{
  "dataset": "dead-leaves pictures: piles of overlapping shapes",
  "hidden_act": "gelu",
  "optimizer": "soap",
  "beta2": 0.95,
  "lr_schedule": "cosine"
}
Rows from block 17 of a small image inpainting model, named by matrix and row number. Each number is 500 + 25 x the weight over its row's rms, rounded and kept within 0 to 999. All counts start at 0. Numbers have three digits each.
After each channel's rows are labels from the 100 images, of 14848, where the channel reaches its highest value: "strongest on" is what is common among them. Only what is clearly more common there than usual is listed. The data: dead-leaves pictures: piles of overlapping shapes. In brackets: how many of the 100.
# conv: 3x3 conv (model.decb.1.0.conv.weight, 96x192x3x3, each kernel summed), inputs 0-38

conv.29:509515505497494487481491498497490524505495502502490492504493502490501489480491487504490497499496511513487517502506502
strongest on: vivid (38)

conv.71:479490502506479513505503518497517514490498487501513511506499512507502508505520491515500492516504514489512501506488509
strongest on: dark (71)

conv.21:490485492498492498505507489497486511493505504499516492489506482493505503513501523512497507508495500498480496513504490
strongest on: ring (32)

conv.57:486502510510488496509501503494489505499486492503510496506492478481505503496490501513494496502495515503495532506479483
strongest on: dark (67); large pieces (64)

conv.34:488500503495499494519504499493502505489507501501495514470497501498489495503510513505504498498517493485497481512510488
strongest on: large pieces (62)

conv.47:503496512474505509482489508507514490493499484497508492494483476505511505509499496496481528485517491482504480465515507
strongest on: pastel (53)

conv.91:485489509517492498501497496489508511502503494498494513491503497506502492503494504507513490496496496496508523483496501
strongest on: pastel (57)

conv.62:494507494504507487490522487512480504483503506505477495494480508479492480484512494490530533482514494506485494501518485
strongest on: vivid (33)

conv.30:486507484522511496502495500480491493490517505506524498492500493508504518490500486486511497505493503505490495497510498
strongest on: dark (32)

conv.73:502497508497504484519492514510491510506512486489490512522479496497490510504499521489501487500506488523510543504500511
strongest on: dark (49)

conv.28:509508493497502458502504508508482511502499493492516497489496476490504493468478511511499501505508499505485494499512497
strongest on: large pieces (73)

conv.56:496506504512499504509496501490504512503493469499508507507499510505496490522499501511489498478517493493490493492501490
strongest on: pastel (72)

conv.39:494488525494488498487473480515485503498523517463480488472482502492505532481502514497476504483486478524480490494502518
strongest on: dark (36)

conv.52:504505494514491498500504492480507511496498499509507485493517485497508501496497515497496494511489507500494519498497501
strongest on: pastel (70)

conv.78:500509500486506497493503495496497497488499500502494496494488494495499504512496495495507502501500500498500498495525500
strongest on: grey (54)

conv.12:498519481503508509493500493516492494505513502494497501498479489474497513504494495510456527514496488518491491512514506
strongest on: pastel (45); dark (31)

conv.23:503509519509511514531515502508485523517511510486502479475520495490495513510507525496501512507493485508516505499487521
strongest on: pastel (60)

conv.32:489508506506495502509491511487487514496505511507509500496493505494486496488495493500489515490509500488487485483498485
strongest on: grey (34)

conv.59:518485487498498485493516477492499512492501480506514499517485502500490501491498495482490502493481497488517495508499483
strongest on: pastel (34)

conv.88:506508508497490504507496505502482511493508517488506496490514512509513510490496491498498508507500498492493494487491496
strongest on: pastel (76)

conv.75:488513499516503509503490502503500498489509506487495495491505497504489497501497495486508505510497501508497498505499504
strongest on: grey (32)

conv.64:484507499510496514508539515487484498496495510488507520501503502475492488505498493499502512506503513498493517534502497
strongest on: shaded (81)

conv.36:496479512530512525504468490487520522496492498519497484498503483473472490515512519514493494521505495456508509489490499
strongest on: dark (43)

conv.85:497502497517492498492499502498499513506504494501504499507504494501497504506498499510493513508494497500491496503497495
strongest on: shaded (77); mixed sizes (64); ring (34)

conv.90:483489503512495499495499506503505489489503490491496490497534500510497503495492509504510511495497500508505507511495506
strongest on: dark (58)

conv.46:488483505500482510504490507502502511502496496497504503508488502499479486495513492510499500500488501495493483509503494
strongest on: pastel (35)

conv.70:512506503491473528501499510475502525477508488529479489501508487503505511505512523505494471496520500506492503515476494
strongest on: dark (70)

conv.25:504500493482497513525493510494495489492483487486497509496501500502497496501501508490496501501495503502484508511512503
strongest on: ring (26)

conv.20:507473493507496480506519503498506509507495507504500505495501481516513490498505509512484502486505488489474514511503489
strongest on: dark (41)

conv.50:490501496509497496509488497513493535498514496483500491493494505507487499504504500508486522505509491497503501511500496
strongest on: earthy (37); dark (32)

conv.10:489509498502506500515508498506499500505505505510500494486509502496504512490505490505495475499504492493487482514489492
strongest on: large pieces (61)

conv.86:490486505483484510502498500497508492503492497495489498501505507510498506500504501505497498505500496493511506500489515
strongest on: grey (55)

conv.60:527538472464524498498489503519469497532508514485500473506496521501536494481505475511512527490517499534475515522503477
strongest on: dark (42)

conv.33:499485505510503504504494494497494500497502495508509494503505505501487508508506502505498498502501510500512501493487507
strongest on: grey (35)

conv.11:495503501489502504505498492484504505500501491490498511484505502493495497515496504498496505491483497492514506486488494
strongest on: vivid (64)

conv.92:509520497495501507499490492498493507502492503498501485494502501506495498500498488503510490486505505505499502477491497
strongest on: dark (71)

conv.81:481494504498495491489500510504498484499510500489503497512507495494499510492505487500486504506517489503480514505489502
strongest on: large pieces (69); grey (38)

conv.0:500503494510491499497499489484506511499506483499524507490524488501506510508500516501505492500500489491504502499489505
strongest on: shaded (85); large pieces (66)

conv.94:499505491501523510499501503503505498494494512496496498502494488481502498495493497493503495503492512506488508513498499
strongest on: ring (51)

conv.61:491523491481501502517511507501480508494510506481497489498510507496495523502503494481491495500497499517494509511481499
strongest on: grey (37)

conv.19:487502492520487498512508502481505488498495496493488499505500496494502510499514504502505506496510486501496519507501505
strongest on: shaded (76); ring (26)

conv.66:503502502501490495496513499507485509511519503487499497494484502505497498503487501488496504496498499509511498506499499
strongest on: pastel (57)

conv.31:505486500511507511485506510511507501501494499509499520506489516488503505502495475511511492468508500510489497511505502
strongest on: earthy (34)

conv.79:498513486505499525487494493510494493494505506465489509497520504526529500513503507493527522467494484516494494543489489
strongest on: mixed sizes (62); grey (34)

conv.14:504499494492505494484511514503495487505489499496491480473497483506506480514499503508511495514486500498510497505495503
strongest on: dark (54)

conv.22:512497499487516488507494516496506495503501495494493493502506491506501506497497505505499485507510480501495496517501512
strongest on: grey (41); flower (29)

conv.16:500486493494511509501493519492504498504505495498511500500505499502492502498506502508483497506503485487501491510488509
strongest on: pastel (48)

conv.54:490524501500515486493486505509512501489497496499478499517506506498492482515507485507494491495493498501492487471500513
strongest on: earthy (41)

conv.43:499500498498473518499496505509508505504501495482493497485513494505497501501506505504489514488493489485486493505494484
strongest on: grey (60)

conv.95:494519491507488493515482501512500512509489489482489508505491498488496520499517515503499509500508505507490509505488489
strongest on: pastel (85)

conv.4:499508502504516507520492508506517504523496512502502497506507487484486497496499493496513498498512537509495507512469503
strongest on: pastel (44)

conv.84:502505499486496495494511504507487488499514506486503512488512507491487502496482496494496507512509502505484504513486493
strongest on: shaded (82); vivid (36)

conv.41:495481506511509500522486482515496513507515502504480484490511516498513500487507497497482509493494482493494490501531498
strongest on: shaded (76); ring (61)

conv.35:487499511480499497504497507500490512503511500497477502495510514501494519496490498497496484508500489493501492501505504
strongest on: pastel (77)

conv.76:506495498498510513476512513496496493499498487503498483510523454500500495501492512499519497502494511513487509517478487
strongest on: pastel (64)

conv.40:496515490472484507500502516508501516518500513503487493499502506486490490494494493496483497501509500497496499485498497
strongest on: shaded (76)